Rows from block 4 of a small image denoising model, named by matrix and row number. Rows with one number belong to one channel. Each number is 128 + 32 x the weight over its row's rms, rounded and kept within 0 to 255. All counts start at 0. Numbers have three digits each.
Before each channel's rows are labels from the 100 images, of 14976, where the channel reaches its highest value: "strongest on" is what is common among them; "peak on" is the class under the peak. Only what is clearly more common there than usual is listed. The data: scattered letters and digits in many colours.
# convs0: first 3x3 conv (model.mid.0.convs.0.weight, 256x256x3x3, each kernel summed), inputs 0-127
# convs1: second 3x3 conv (model.mid.0.convs.1.weight, 256x256x3x3, transposed, each kernel summed), outputs 0-127

strongest on: the character X; the character Y
peak on: X
convs0.217:149117144129092112107123150113117114185123079153096104106153149140124102131049138081109145139155124131177169093119128129129151162012129155101116116159066143133105146115144128133133183097165118185164083106134099139129140165141112134021103121156126132169160077123126109142130135090177161086154140135227135146127100125113136135141116114023109093102108111155091102119116123103152099103115
convs1.217:147236179121153102119151137159124097074121255096138107139066178104133130129132184151116153121137112135160102155088092154184098144146138114132095138123144165122077112143110173156079080015096107111069135181111063134116142102140150240121122154165109120198113147153164096158136187141108111158150109136106118092094152200101149145127146101210128176125114149132086171128127106136151104120140

strongest on: the character M
peak on: M
convs0.107:142118211180148109139129122201105139112121082167114112105185153142133124091104145121125125138081089113097169157125103111194138149117111134103141167161222169094168099103150112153147142092164141143147112143092131115074080205138078116129160123133116110130175085154145107117117144114160105114118088131110092182085078122118103139082143124154133186100146150130064103109143172144101133088110
convs1.107:167126143170087031118147149164098161057095115096130052107081125153098147148157154097104075119102163126144101116139149138089123053118137108106118073137139078118095178156184247144144116120131154117150119069085079137123156149184109159120085184115130138073117118109138113108167071101079159098102128143126171087140072133134140104098115149146105127176100129131068119140171120160209083086112

strongest on: the character X; the character Y
peak on: X
convs0.206:104110111130104095121154121123155115226151132163118123114141148107155096142158160102093208144135134138099115139157176107173133124048107114156128076139112106130131054145154195106139131194119133150126118059103127118149095097115161147155063147140133168134068087082122153138094131064092130161178157135174131103086106081144095162105151028148113037218100068120089066112115095097086101182115
convs1.206:134255136093140087155132127096102137135137158091096076144052151141117133115134115091063132065136081111174140153113098113122124135134168063096095150100063125134115128141110093172106044076109113109100152158139120131096117117149118110106142155189105081199114130147113150159134138101122087087175186135105131135115071163089088134132123143126150162093196136131101152119090116126136137136109

strongest on: the character K; the character X
peak on: K
convs0.7:122173090123136219162116128122136162081106064118155158123151129154114109104094115121087134086103109104114131147151067169145138197106122085164096107145128074121129126145060119111109132128094134150131093132078170115077115115166086141112106107137115136067141125183106121168121172120131082151115097124080149149152093137154123147131116075177145156105143143175102075100140120090070146071099
convs1.7:133141117096106079083130183143086086172125117123109056131114118118151098128122152122136115129071118180186165158102111093150109065138127148145146138121131164112103154092213154105101164167125125174146132088147103149170135146141124198135089151124185144168125129146129099198169127140098211112130105147144076082108104128108162133131182134124089195064143109099131164168121165130168099154165

strongest on: the character X; the character Y
peak on: X
convs0.95:160119102080153075147123159140094117128130118178117103115122141117136114110151119088098130111103133193124169150158134164145167052135140151161135131096103191134069129142154091145128109121157121153122078135158131140118157081117098098056163157115136132128120096174084107157123213134138107082135202126160135147122107137124146129098123084118058118067177158160066142162139135159157140155127
convs1.95:097143087183086138115145148113073080130110134103101149146131115075052099170114166166117146133149101082094106157054099145152118225129143156072076140115136081177173124107149162123091106072126149143133181140142099140109113138140163179084150130156159113202078134125169127160116113109101109148156122154126127141108149196088096152153101091121069176119058109089169196152167138061140173105140

strongest on: the character M; the character W; the character N
peak on: M
convs0.35:138119127128122088127112148136160167190116084113115099085114130143156193136115113111101129141121113121179147136126129137048115132077071135153116108133184186113141110078078164132124145213120121185157105122100186144136115090136089180166119115149122085162180142087120122171184091106111123126120144179086054170125087153094088110145149103149183121200163085096109137126088121128085110140151
convs1.35:093115148130129100182107129073077111163149179113135131122077127139135147141140124096125108156136133111128116128179119124104118125125137172146149129116202139109123121107130068096085092093084087128170153109107150125151070124102116129130154148100105150092135101094127114168114170112106146104108158140123131090073082094133101132128161138118136160176089115141101143123107103152132091069110